Weights of a small class-conditioned image diffusion model.
Data: trained on made-up waving flags, 48750 training examples, 39.9 epochs.
Rows from block 6 of a small class-conditioned image diffusion model, named by matrix and row number. Rows with one number belong to one channel. Each number is 200 + 40 x the weight over its row's rms, rounded and kept within 0 to 999. All counts start at 0.
After each channel's rows are labels from the 100 images, of 14848 (inputs lightly noised), where the channel reaches its highest value: "strongest on" is what is common among them. Only what is clearly more common there than usual is listed. The data: made-up waving flags.
# convs0: first 3x3 conv (model.mid.2.convs.0.weight, 128x128x3x3, each kernel summed), inputs 0-127
# convs1: second 3x3 conv (model.mid.2.convs.1.weight, 128x128x3x3, transposed, each kernel summed), outputs 0-127

convs0.4,173,224,254,214,173,168,234,279,184,219,179,176,201,187,177,179,104,207,198,123,222,195,295,201,141,253,187,185,192,114,172,114,212,176,140,197,199,187,261,275,150,223,178,216,275,148,173,224,191,196,201,187,262,160,139,155,139,216,181,199,220,185,271,152,229,227,273,217,207,227,165,223,227,201,208,245,214,141,238,226,270,198,218,129,161,144,209,241,238,215,228,145,162,163,246,200,226,160,292,197,200,172,156,234,228,197,232,235,190,191,170,167,234,249,191,170,302,205,248,180,213,216,234,199,225,254,231,236
convs1.4,214,163,144,239,203,222,173,99,195,189,232,218,233,195,190,231,240,194,167,202,137,260,211,217,237,198,166,269,177,190,224,245,217,244,240,140,247,274,192,169,256,206,248,205,142,176,203,246,214,235,143,186,135,208,267,188,236,208,228,187,151,193,156,229,186,196,170,200,186,253,240,193,193,189,94,222,216,217,186,261,127,200,237,230,226,282,210,95,105,154,168,256,248,239,161,242,130,223,216,217,215,164,275,133,181,200,206,184,224,170,270,233,214,187,198,205,165,171,191,232,212,215,234,132,132,166,158,201
strongest on: diagonal band

convs0.110,183,227,234,212,182,199,219,190,204,210,158,205,237,217,205,245,248,154,155,146,200,201,286,275,234,186,205,212,157,177,217,178,220,275,206,234,228,235,196,196,193,222,195,169,201,232,184,222,232,175,317,209,160,230,142,210,227,176,264,205,276,268,165,187,183,159,210,213,205,209,172,191,196,272,199,202,185,234,252,208,184,180,203,269,184,219,168,227,199,209,186,247,191,155,188,144,289,159,128,233,181,214,191,284,254,251,128,250,225,289,217,209,194,212,187,184,109,148,200,172,220,280,198,202,185,209,131,341
convs1.110,250,229,211,226,238,153,295,182,185,204,225,176,196,207,228,209,292,200,180,249,220,181,188,208,165,296,260,138,215,213,157,199,184,174,184,200,184,230,183,204,143,193,196,185,216,204,200,198,222,219,102,214,226,211,292,205,107,220,159,199,158,176,181,220,278,223,196,197,202,201,241,161,204,247,68,173,123,226,193,133,198,231,212,212,224,293,257,184,174,244,168,183,293,259,230,196,146,196,131,193,238,127,210,232,243,234,222,170,158,201,248,208,195,239,287,207,208,243,182,198,200,212,172,191,207,214,250,166
strongest on: offset cross; corner square

convs0.94,129,252,303,202,166,161,181,208,184,251,126,231,169,284,212,210,205,166,227,211,159,187,197,246,187,223,210,223,139,192,218,149,206,182,224,209,244,215,277,281,199,242,207,200,287,200,178,227,186,207,254,167,218,173,193,214,222,166,271,220,221,238,216,129,182,181,230,262,164,162,176,192,234,209,183,218,275,180,273,176,195,289,196,217,128,234,202,234,216,268,223,242,193,215,232,172,197,138,209,183,158,175,222,219,221,226,300,292,185,246,202,154,199,273,190,183,148,233,218,178,174,268,177,176,210,251,148,267
convs1.94,292,151,138,230,203,195,310,161,184,192,268,157,254,189,206,246,277,182,180,197,185,199,187,184,196,192,208,183,190,256,179,205,170,223,226,138,197,248,166,190,204,205,207,186,146,247,219,192,205,245,162,175,199,203,313,179,193,235,219,149,161,194,160,286,237,182,196,176,211,190,235,199,189,210,241,125,174,236,179,206,199,147,221,261,279,299,226,117,171,156,152,270,274,268,146,242,145,236,145,216,214,194,254,172,181,232,215,162,204,164,265,214,203,194,199,239,132,226,200,180,213,236,174,141,189,176,173,174
strongest on: white; ring; offset cross

convs0.25,159,185,247,241,189,240,200,213,203,185,182,146,144,171,178,168,145,191,202,179,188,114,221,228,120,193,231,220,169,213,211,182,264,207,221,200,184,185,214,200,136,215,211,192,292,165,167,202,166,191,298,214,229,175,127,151,158,242,177,239,246,196,281,189,213,218,285,211,202,173,214,232,203,141,243,206,250,138,178,248,204,213,200,170,229,90,150,301,234,209,216,195,184,176,237,221,310,211,237,190,248,238,169,280,232,158,200,226,278,142,216,170,221,224,207,229,200,201,212,243,211,235,170,212,264,228,210,279
convs1.25,192,261,115,203,198,167,223,147,202,201,200,264,198,201,229,198,263,184,166,221,181,210,185,178,246,267,206,280,204,164,187,224,169,218,196,207,258,258,202,186,242,202,195,192,150,198,192,223,177,158,118,206,206,217,255,192,162,169,235,233,159,197,129,221,181,225,138,199,190,221,210,140,205,244,22,208,133,214,189,193,138,243,193,240,230,308,234,140,165,205,169,210,284,219,242,218,114,194,140,223,177,192,262,107,181,211,208,163,205,215,228,218,217,153,211,161,257,214,188,199,226,218,196,176,150,174,185,186
strongest on: diagonal band

convs0.44,285,185,116,251,179,160,238,166,208,215,163,145,203,157,162,240,196,220,242,185,255,195,229,211,229,170,187,205,248,157,169,228,174,251,248,174,187,244,257,133,208,164,217,250,168,178,251,196,216,198,139,181,146,249,259,241,243,202,216,233,204,187,186,237,160,126,66,151,243,177,227,159,192,189,190,173,165,208,169,170,239,180,261,216,275,183,165,207,219,221,213,293,270,224,169,227,145,130,189,244,214,208,167,128,207,226,213,133,104,192,258,168,194,183,176,197,158,190,149,254,197,214,207,184,245,218,196,151
convs1.44,138,229,239,199,170,196,185,186,200,202,163,171,188,203,240,204,162,192,98,148,229,221,228,222,147,257,256,236,169,226,227,165,156,140,127,270,210,161,167,203,122,201,176,216,264,176,191,205,204,126,242,199,248,207,120,198,182,162,188,210,238,222,240,85,223,264,270,216,190,149,130,154,209,257,102,236,232,170,195,191,227,249,201,179,189,167,202,253,190,274,173,169,210,164,254,167,222,234,201,186,172,194,167,223,172,148,165,234,204,236,129,172,208,253,244,180,278,160,202,240,219,194,207,218,169,212,209,285
strongest on: offset cross

convs0.86,164,184,268,134,107,140,220,207,158,227,167,168,141,210,197,167,135,187,173,202,197,238,215,220,191,186,141,232,179,190,148,129,175,120,136,176,184,161,211,199,161,201,218,179,204,153,166,232,172,207,210,199,227,235,193,183,73,200,126,190,218,178,259,164,146,217,268,208,244,148,206,216,247,174,223,155,253,149,220,212,205,246,203,172,224,240,162,223,252,198,209,184,177,196,252,315,222,248,154,261,191,148,159,238,234,190,200,280,198,178,216,134,114,213,203,246,154,183,183,127,179,193,191,184,189,179,183,137
convs1.86,248,205,85,237,218,193,181,184,206,186,217,232,203,192,200,199,257,182,201,209,162,187,122,139,212,240,155,225,232,180,210,253,195,230,208,224,224,317,225,187,204,209,256,200,101,241,218,173,182,189,136,186,143,208,165,187,222,158,295,216,192,174,157,289,241,233,92,183,214,260,263,192,204,223,205,177,135,240,192,148,179,190,166,260,245,258,267,161,176,168,191,242,246,221,177,171,165,196,211,216,143,248,257,159,201,268,224,129,168,194,243,242,212,103,225,197,204,197,187,176,214,213,191,202,155,199,163,185
strongest on: offset cross

convs0.59,139,217,276,212,194,159,138,171,198,195,178,192,177,232,216,160,75,158,228,163,207,217,206,208,172,158,182,183,181,133,233,163,253,157,192,172,221,184,214,255,177,214,155,240,214,147,221,227,182,184,235,162,221,163,135,178,174,171,219,225,238,212,245,84,176,181,229,205,195,221,136,224,212,254,220,196,283,170,231,175,204,193,221,145,118,102,171,229,179,220,213,152,165,186,270,100,239,171,266,219,192,151,213,259,196,159,206,288,189,171,195,139,138,248,124,169,219,176,211,200,183,177,199,176,184,182,172,239
convs1.59,258,192,151,203,183,180,297,126,198,200,264,206,218,195,207,208,277,194,213,233,164,191,191,175,218,208,211,217,209,204,166,227,176,235,211,174,212,283,193,188,203,203,215,188,161,217,216,178,178,241,93,184,210,205,288,192,197,244,196,177,146,206,134,271,236,192,150,185,205,193,272,184,209,195,176,154,189,235,191,208,159,209,198,248,294,317,263,101,178,167,191,253,288,248,176,254,136,216,133,212,229,191,254,170,184,217,232,188,201,171,281,212,215,192,226,229,130,239,195,220,217,219,186,209,196,179,189,90
strongest on: three vertical bands

convs0.42,189,211,208,185,238,209,244,199,188,211,204,208,198,187,267,209,277,179,188,246,165,166,215,224,207,128,247,270,198,262,182,149,180,199,265,225,237,242,162,164,191,237,249,188,214,297,236,217,220,170,286,228,185,214,174,223,214,190,271,162,239,295,201,220,230,207,208,228,167,253,172,196,221,183,172,229,213,245,209,217,96,204,196,228,192,208,249,201,166,174,241,311,204,121,161,237,248,98,138,283,222,209,195,231,184,181,207,221,199,147,205,177,245,196,248,241,145,192,217,152,185,301,250,217,213,153,170,243
convs1.42,245,254,245,233,247,104,297,190,190,187,231,196,211,210,197,154,255,174,209,239,214,232,175,167,159,212,242,200,189,233,191,203,177,219,154,197,209,244,219,192,184,205,210,169,262,208,172,162,255,211,90,232,224,211,207,193,149,181,172,191,189,164,193,204,223,176,207,207,221,221,214,186,192,241,59,157,169,173,194,112,290,268,244,209,186,279,244,218,195,296,220,148,233,213,188,206,222,197,172,138,305,135,141,244,227,210,227,203,152,210,189,195,199,271,252,228,203,202,177,224,190,173,198,192,186,194,289,148
strongest on: three vertical bands

convs0.53,170,191,258,201,207,166,103,214,214,194,150,198,173,267,195,210,163,182,196,106,190,262,214,304,201,153,224,112,173,157,206,194,203,137,240,143,226,218,255,232,249,245,207,209,271,188,187,237,216,144,215,175,202,177,176,178,278,164,224,215,307,224,174,130,179,170,184,245,212,231,144,180,174,209,176,183,232,201,230,161,208,288,201,214,119,140,227,225,211,218,231,189,182,164,240,175,218,134,187,241,169,214,185,178,238,236,196,264,217,214,198,181,154,250,227,112,160,177,212,119,192,218,162,161,147,201,203,259
convs1.53,275,222,169,252,203,208,297,175,185,192,259,160,233,194,195,224,286,187,219,222,175,224,160,197,176,195,196,156,174,246,209,185,212,224,220,190,192,279,177,200,177,202,203,201,169,243,219,173,238,274,120,192,193,187,269,179,149,233,227,182,167,209,179,261,268,186,164,159,226,194,253,178,190,210,232,126,137,239,187,172,205,156,188,215,323,323,260,121,183,210,160,235,288,260,191,251,152,210,157,202,230,182,271,175,174,259,245,167,203,208,281,204,215,176,216,213,179,212,206,174,212,229,185,208,218,158,168,146
strongest on: saltire

convs0.27,264,276,164,129,185,134,258,160,190,258,248,265,225,279,191,193,241,182,226,229,218,167,193,205,267,170,176,241,212,134,189,202,189,250,264,219,190,194,226,213,231,204,210,211,189,235,177,276,219,232,188,217,219,269,268,207,157,185,263,211,228,214,181,344,263,181,188,174,151,168,228,200,219,138,133,202,191,188,201,161,174,242,163,208,203,257,182,201,202,188,239,192,233,247,178,168,168,149,164,292,199,163,195,165,230,241,226,199,209,233,274,184,223,202,234,249,94,269,225,201,178,217,193,160,171,198,159,151
convs1.27,183,159,257,223,210,206,225,219,204,192,181,166,157,204,220,204,201,180,169,164,253,181,241,246,143,264,251,197,155,198,269,152,227,164,139,254,153,236,193,223,122,203,194,191,241,196,160,253,219,173,219,193,272,203,83,200,148,199,202,216,231,225,228,136,286,180,273,218,236,186,139,248,199,252,162,176,284,180,195,100,220,225,145,182,188,120,216,278,210,185,156,131,181,185,230,164,216,223,213,182,269,199,161,257,183,200,209,231,178,221,120,199,204,215,281,213,206,205,191,219,216,202,157,284,190,225,257,207
strongest on: saltire

convs0.117,127,238,238,164,187,170,185,209,194,222,201,204,182,157,186,154,118,121,237,87,203,151,208,182,198,205,138,243,195,110,151,161,189,154,147,174,169,244,194,232,159,183,178,211,300,152,125,214,178,180,216,180,249,165,156,156,201,163,190,141,214,216,243,100,258,212,253,219,196,216,187,185,217,174,253,230,225,104,238,205,207,274,252,161,192,151,220,251,261,218,219,176,99,169,212,193,219,179,192,204,275,180,180,185,215,229,208,161,213,227,159,208,169,259,233,213,198,188,146,220,168,169,209,227,169,258,192,189
convs1.117,252,217,110,215,218,215,159,185,201,190,196,213,206,205,204,277,294,191,155,214,139,221,127,165,227,227,194,226,211,210,253,250,171,230,226,158,231,233,239,203,262,203,244,206,119,210,238,181,184,196,161,189,138,209,197,197,236,163,240,193,195,180,150,244,213,221,139,181,203,290,197,201,200,196,131,205,119,270,193,206,127,207,199,248,247,285,224,152,152,139,162,220,269,195,209,174,156,203,186,202,118,261,248,109,189,226,210,98,192,237,265,213,205,129,223,167,222,159,190,188,215,209,208,196,174,182,148,246
strongest on: diagonal band

convs0.95,198,239,274,229,179,173,225,203,194,177,163,214,192,307,226,180,270,164,206,207,165,194,189,241,213,207,233,199,174,219,243,200,188,174,218,204,249,251,236,239,178,227,200,208,270,219,237,191,221,201,217,200,215,167,210,220,199,192,220,221,231,226,211,163,180,190,241,269,226,130,161,198,251,165,186,222,226,251,309,194,211,258,245,209,184,313,221,230,210,275,275,255,184,190,275,173,224,122,161,214,172,213,245,203,208,223,257,221,177,213,247,169,186,240,238,179,95,236,202,140,181,238,129,188,214,225,98,306
convs1.95,279,162,152,242,207,223,206,166,176,206,172,147,203,204,212,228,288,174,308,273,193,200,188,197,252,243,201,171,211,203,159,263,184,181,196,199,188,197,215,209,217,200,278,198,219,254,168,187,182,238,107,195,197,217,289,191,202,248,186,201,131,166,171,261,253,214,158,166,211,212,285,186,184,148,284,173,182,220,190,189,177,220,200,199,233,245,260,173,201,187,258,170,241,316,182,269,189,183,184,163,180,174,182,170,224,322,182,210,188,201,285,219,206,205,228,140,135,238,175,185,207,207,157,208,164,185,236,138
strongest on: offset cross

convs0.10,232,221,209,205,129,105,141,180,186,172,174,224,198,288,212,242,218,248,228,175,229,223,260,210,242,198,165,152,194,218,184,243,261,197,117,246,180,195,228,203,173,183,198,171,163,181,210,237,162,186,146,228,185,263,266,154,155,169,224,198,211,228,209,213,199,169,193,250,168,147,157,207,231,171,253,193,226,215,215,96,221,228,206,123,205,279,240,235,203,255,229,160,236,252,214,184,157,204,194,237,140,269,158,220,175,227,217,204,215,197,223,150,123,215,165,221,57,204,210,213,190,285,184,194,170,108,184,184
convs1.10,181,160,235,282,192,251,268,203,195,187,203,236,180,197,208,200,141,190,252,191,174,189,248,252,179,208,161,209,163,144,270,139,293,244,161,247,149,321,156,199,127,198,137,227,209,164,208,196,220,173,202,183,220,205,98,192,154,200,168,212,247,257,182,224,235,159,218,164,185,207,173,207,199,221,272,185,290,141,203,135,191,193,182,206,280,138,181,199,208,146,118,282,224,191,199,196,165,223,225,204,257,166,222,187,179,274,200,206,209,205,169,206,198,121,205,259,226,181,192,135,212,204,180,239,193,188,173,143
strongest on: three vertical bands

convs0.37,219,243,235,239,131,149,174,181,221,229,216,178,176,143,198,219,189,218,244,226,203,246,179,173,239,211,124,154,252,80,203,127,234,138,198,214,182,137,240,230,209,159,164,240,189,176,210,189,173,206,174,231,251,223,212,236,188,225,173,227,224,184,217,203,171,179,137,172,233,130,194,208,166,222,264,140,142,163,143,180,251,231,193,196,193,172,169,242,270,228,225,154,242,201,239,231,199,269,188,217,218,226,104,213,235,194,189,254,131,221,233,223,167,216,198,123,244,296,175,243,175,124,211,202,254,184,213,91
convs1.37,165,190,151,233,209,221,158,230,199,188,161,236,260,192,223,245,170,180,128,148,209,227,230,226,251,200,132,264,152,190,289,181,168,241,235,206,253,257,199,185,227,207,180,196,155,169,203,289,169,165,253,176,166,203,102,188,254,123,230,219,199,228,148,166,140,192,180,193,188,238,120,183,196,240,138,244,261,185,191,196,195,193,213,259,168,181,151,194,183,189,126,267,162,155,147,171,186,210,211,180,168,202,224,172,171,125,253,127,202,217,134,247,210,159,215,187,251,148,187,207,226,217,193,181,103,213,177,288
strongest on: quarters

convs0.91,157,204,299,239,169,130,151,214,183,199,163,212,177,203,231,149,99,164,95,99,164,192,224,241,164,225,215,190,173,174,235,146,245,134,213,176,158,178,246,185,140,194,175,195,223,161,199,226,175,212,205,158,240,171,160,224,138,232,200,201,182,203,247,207,252,221,301,209,183,209,221,233,219,168,186,246,267,137,238,230,251,155,136,126,177,94,198,230,198,157,185,144,212,152,239,159,213,161,212,221,213,174,205,231,189,169,160,255,190,194,167,140,170,272,187,187,247,179,233,238,239,232,225,215,229,204,234,220
convs1.91,251,178,99,187,186,238,176,119,206,193,216,259,197,208,196,219,266,186,237,256,169,204,198,190,261,205,187,238,182,194,179,279,171,237,201,194,235,287,203,191,244,205,231,223,139,227,183,228,179,188,139,232,177,220,273,189,198,242,238,219,138,226,147,235,199,198,107,212,212,235,286,198,204,187,110,182,213,264,190,175,135,194,185,276,206,280,258,117,166,143,188,223,266,299,236,217,126,211,194,216,203,214,222,110,164,231,240,208,191,216,236,216,219,157,224,182,142,223,185,226,218,216,218,208,165,181,175,161
strongest on: saltire

convs0.1,159,218,190,142,171,117,214,169,208,162,222,178,168,211,227,145,128,231,277,179,226,190,247,221,195,129,180,213,219,227,205,134,161,206,97,191,189,226,204,247,133,148,153,205,258,178,154,164,189,191,219,122,202,129,195,244,157,217,156,163,162,222,219,72,189,199,234,208,230,276,188,205,176,250,238,227,272,179,183,219,211,180,206,181,226,196,193,242,241,215,182,229,153,199,187,182,159,192,139,162,199,143,182,202,203,177,238,189,178,185,100,185,151,186,162,190,291,193,164,203,126,115,186,257,222,216,167,156
convs1.1,264,194,149,223,238,191,187,168,206,189,239,192,178,201,183,289,314,186,239,242,151,214,122,123,225,227,204,187,218,257,191,278,192,218,222,182,192,197,230,192,248,208,278,174,119,241,235,133,192,213,110,192,166,214,219,192,249,191,240,154,158,135,152,292,226,217,143,195,221,266,254,199,199,160,177,152,139,239,195,207,165,222,213,236,281,271,275,153,181,182,209,199,269,212,182,204,234,196,166,197,154,262,184,132,187,245,185,139,168,192,285,230,207,181,206,154,173,187,187,202,215,205,205,193,220,187,216,206
strongest on: offset cross

convs0.77,197,225,218,204,169,213,173,208,166,228,223,194,182,214,213,234,232,194,102,159,249,223,256,251,181,182,184,207,202,255,237,157,185,211,247,142,226,242,196,212,201,208,222,224,201,233,231,306,248,187,284,227,171,202,196,228,230,166,319,179,231,278,248,219,221,188,248,218,182,193,92,233,206,230,130,202,234,210,219,210,177,155,181,206,259,204,233,229,174,150,201,308,238,147,170,189,258,116,214,257,189,189,203,247,191,161,208,202,245,186,180,182,167,216,229,187,149,166,246,126,239,287,221,176,212,217,158,293
convs1.77,234,234,209,178,211,138,268,176,204,209,214,200,198,215,215,195,261,193,261,284,215,214,197,168,223,246,276,204,216,181,149,252,205,176,146,257,186,198,193,204,190,194,207,194,179,192,163,127,218,182,70,223,256,227,248,202,150,199,181,223,167,154,159,238,268,213,162,200,205,230,248,159,210,195,119,186,167,205,191,152,175,263,218,200,249,277,256,159,196,212,228,147,278,265,224,214,179,167,165,181,253,173,167,182,215,314,216,235,141,188,243,188,207,234,265,203,178,241,189,216,199,186,193,233,192,165,261,74
strongest on: three vertical bands

convs0.85,216,225,215,193,216,258,269,184,188,161,212,220,198,209,227,159,203,188,262,237,209,179,163,207,212,149,244,294,203,153,239,216,216,232,137,146,184,163,204,237,154,204,205,209,194,252,129,179,199,264,222,188,303,223,217,225,88,179,287,286,243,232,190,159,183,190,221,230,180,189,219,263,208,213,139,219,248,241,242,145,179,179,215,236,119,211,193,193,247,250,185,273,159,237,191,163,149,202,211,133,189,221,204,168,179,205,289,189,236,179,78,124,244,184,172,192,185,227,224,194,214,178,136,230,212,213,196,217
convs1.85,174,191,260,143,200,159,226,133,209,185,218,152,187,211,185,227,182,183,217,154,185,231,172,162,163,246,254,173,252,294,190,202,255,167,151,175,155,107,216,211,177,199,260,188,271,254,142,108,210,229,204,192,230,213,229,200,201,317,150,102,200,188,226,153,231,250,260,185,224,201,236,196,201,157,196,163,206,149,200,243,240,233,172,168,252,122,236,246,148,233,244,111,198,188,224,277,225,203,197,207,223,251,154,236,194,234,128,265,196,230,189,193,205,282,151,207,164,210,184,219,213,201,196,176,229,201,232,183
strongest on: three vertical bands

convs0.45,157,161,169,256,226,160,228,194,190,163,172,139,174,169,197,170,113,162,122,128,183,208,230,246,110,202,148,175,158,163,180,160,220,119,188,194,160,235,179,199,148,201,149,183,238,160,191,233,191,123,143,147,247,169,99,162,166,167,193,194,185,161,208,174,222,216,292,160,192,223,164,207,176,192,253,197,263,145,184,246,193,177,208,173,221,70,195,247,177,183,183,194,192,122,147,128,279,175,249,176,193,182,178,253,156,195,197,205,173,195,193,189,158,257,186,245,203,167,230,216,229,161,208,232,163,201,217,232
convs1.45,214,246,155,141,169,198,162,154,203,203,216,256,199,219,191,184,267,198,254,235,168,207,181,206,253,270,207,242,196,181,173,283,162,196,225,211,246,218,272,212,250,195,265,211,178,200,194,197,170,236,149,234,186,228,291,203,203,243,225,235,195,186,163,225,171,228,95,190,223,281,278,223,210,199,106,219,117,278,192,212,131,214,136,220,210,278,249,147,187,157,207,165,278,265,249,242,125,189,196,218,170,244,248,119,234,221,208,147,199,184,252,200,211,188,211,155,190,241,194,196,208,214,190,184,193,179,147,162
strongest on: saltire

convs0.69,188,192,241,197,150,157,136,260,211,208,187,181,140,254,236,184,109,198,239,207,242,224,218,207,157,124,135,226,216,179,213,223,211,194,150,151,245,225,227,213,207,181,193,222,215,163,210,234,200,180,223,197,176,196,111,161,185,169,192,212,214,216,263,167,170,185,247,152,175,191,112,246,237,239,236,199,276,126,231,183,207,188,217,166,216,192,218,263,275,196,245,156,118,211,251,199,295,168,251,195,217,154,125,298,186,193,204,299,252,185,191,186,191,210,158,281,149,142,187,179,148,198,205,145,187,157,186,219
convs1.69,246,194,124,173,168,191,273,114,198,200,243,244,173,201,231,202,298,196,185,217,181,172,168,193,196,236,219,222,243,211,189,212,207,226,181,206,174,294,189,201,203,195,229,196,172,234,235,205,186,190,153,188,214,205,252,195,165,245,215,188,198,221,146,248,268,210,153,183,198,223,270,184,201,198,134,182,158,270,200,201,146,187,155,223,289,299,263,155,156,167,158,226,296,225,236,196,123,219,136,246,214,215,268,136,183,292,203,184,215,195,268,194,204,139,254,212,142,248,195,220,207,211,203,210,200,162,176,102
strongest on: diagonal band; three vertical bands

convs0.50,189,229,251,221,188,171,94,163,242,203,137,216,191,265,219,212,219,172,207,174,187,251,200,296,220,180,238,172,210,184,189,182,216,139,220,132,191,247,276,213,198,222,151,245,205,190,230,241,213,168,202,172,191,204,237,182,206,177,271,235,295,219,185,203,196,161,133,254,214,158,172,177,213,246,166,131,179,173,276,113,207,247,211,235,151,172,234,197,148,207,223,227,266,174,224,94,146,161,172,271,179,209,184,181,221,287,194,219,213,162,240,191,185,226,209,148,142,242,186,125,200,232,228,149,149,198,190,269
convs1.50,274,255,201,182,219,149,222,193,205,199,224,198,197,223,199,188,250,221,235,213,175,224,228,148,215,163,214,193,198,288,247,187,188,207,97,167,209,198,190,215,205,200,205,189,191,227,139,119,255,213,144,256,231,181,279,223,188,193,124,224,192,189,219,155,194,153,147,167,193,248,272,204,181,189,212,155,156,209,224,186,211,189,160,183,214,391,225,158,171,202,197,244,238,163,222,186,239,173,128,120,210,181,180,210,212,315,192,221,178,208,277,117,188,210,212,223,169,223,203,168,165,149,175,207,247,200,213,164
strongest on: offset cross

convs0.21,174,258,264,243,191,172,251,174,161,223,209,234,167,184,217,192,216,160,201,168,175,174,248,260,206,159,282,265,174,224,231,166,213,159,280,184,180,234,208,207,132,172,231,208,273,216,233,193,158,248,256,183,212,192,201,222,115,213,184,236,179,205,214,182,180,235,301,241,146,172,213,249,211,171,219,214,216,245,230,198,124,217,186,184,216,263,141,149,227,196,244,240,200,163,261,251,190,207,120,175,223,219,332,198,218,226,265,237,273,260,185,188,203,186,159,232,99,230,239,185,200,215,140,242,182,222,178,229
convs1.21,238,137,165,227,258,167,173,219,201,162,196,208,235,194,182,228,247,171,210,236,193,257,178,141,201,243,133,208,153,209,220,218,168,255,150,233,216,190,251,182,249,216,281,175,162,253,129,181,172,179,152,189,192,207,197,178,249,191,288,212,178,140,146,212,197,154,155,199,218,222,248,194,193,236,57,197,209,176,189,132,265,241,202,256,179,165,255,247,194,222,189,138,183,238,99,160,235,202,242,173,194,238,134,208,207,220,205,162,115,178,202,255,204,264,205,118,146,167,181,194,242,203,195,178,143,229,214,249
strongest on: three vertical bands

convs0.35,220,206,223,229,242,195,174,202,179,198,200,207,147,211,244,177,229,185,187,208,212,168,228,217,193,156,211,271,179,245,207,176,184,226,260,183,224,269,182,149,171,231,211,175,203,187,287,239,213,162,316,226,163,191,123,203,172,131,295,193,237,241,232,210,249,191,252,189,148,219,125,217,213,244,186,207,233,212,173,217,202,193,202,202,239,144,201,245,178,221,243,267,182,95,164,244,314,119,207,235,178,160,180,268,177,192,198,238,248,161,235,168,156,253,141,240,174,90,212,158,201,238,179,190,184,177,194,257
convs1.35,206,192,207,156,198,159,320,142,208,199,236,237,214,207,213,228,250,182,219,228,178,218,186,197,195,239,251,193,228,209,142,257,167,196,134,230,194,244,218,208,188,205,220,184,244,224,155,149,204,204,161,255,256,222,271,201,154,289,185,201,171,200,148,190,224,230,186,211,210,185,261,174,197,223,96,170,160,200,199,186,181,277,198,201,257,258,276,159,190,240,167,142,265,242,236,275,128,198,136,216,255,178,199,153,199,257,200,261,156,230,235,199,211,199,260,188,143,261,184,245,223,204,165,208,167,163,220,79
strongest on: three vertical bands

convs0.11,218,236,224,201,243,145,160,199,209,253,186,295,214,247,219,253,226,167,197,142,166,200,201,244,177,235,244,240,153,185,234,153,199,168,227,134,229,242,172,196,177,216,189,228,227,203,225,224,211,188,226,224,201,174,232,211,216,198,315,167,266,183,173,182,183,175,232,202,249,140,143,181,259,272,151,184,237,204,256,180,211,252,287,230,100,192,258,218,209,172,210,262,243,143,187,126,229,164,233,261,174,217,198,172,245,189,218,275,195,258,235,204,170,268,253,190,158,201,264,177,202,289,255,157,172,189,164,251
convs1.11,237,204,264,206,197,206,247,249,206,216,205,185,196,237,164,239,241,194,293,264,204,236,244,122,224,220,224,145,149,192,194,225,236,209,138,222,163,164,232,225,191,184,216,183,153,181,182,97,205,296,52,189,245,197,287,229,183,186,136,189,192,182,165,204,207,210,156,205,230,244,228,185,215,156,268,168,184,237,189,199,223,196,180,169,275,267,265,153,267,180,269,200,208,249,222,192,211,198,151,176,201,210,154,211,230,263,183,220,207,164,249,152,196,288,209,173,212,233,198,175,207,194,169,232,247,200,257,139
strongest on: saltire; triangle at the hoist

convs0.111,101,172,219,204,187,186,197,197,176,184,170,195,164,188,143,145,108,168,200,106,163,189,209,221,155,210,189,199,172,159,221,166,221,189,194,152,124,187,112,175,144,231,141,152,256,159,184,223,212,234,190,166,250,209,133,163,171,220,168,181,230,189,190,180,269,296,277,158,250,203,189,193,243,209,272,239,254,152,183,268,248,225,200,187,157,110,185,256,199,221,167,217,170,144,187,111,216,208,184,224,221,212,167,236,171,196,162,218,176,157,180,145,170,297,149,245,190,184,200,269,201,241,188,234,186,210,203,204
convs1.111,254,227,129,224,200,245,165,204,205,201,157,226,220,208,184,240,270,190,201,281,148,185,162,183,260,221,202,213,167,181,214,277,152,205,195,239,232,274,263,201,247,200,206,196,144,194,228,184,175,191,145,212,163,214,180,197,204,110,240,231,166,175,174,275,178,220,109,203,205,212,200,187,206,212,149,187,131,242,190,127,153,234,226,248,204,296,247,142,200,158,167,204,263,270,243,168,172,197,194,196,139,253,197,73,173,201,255,115,176,232,219,206,216,139,250,174,247,177,188,216,216,214,199,262,152,189,182,198
strongest on: diagonal band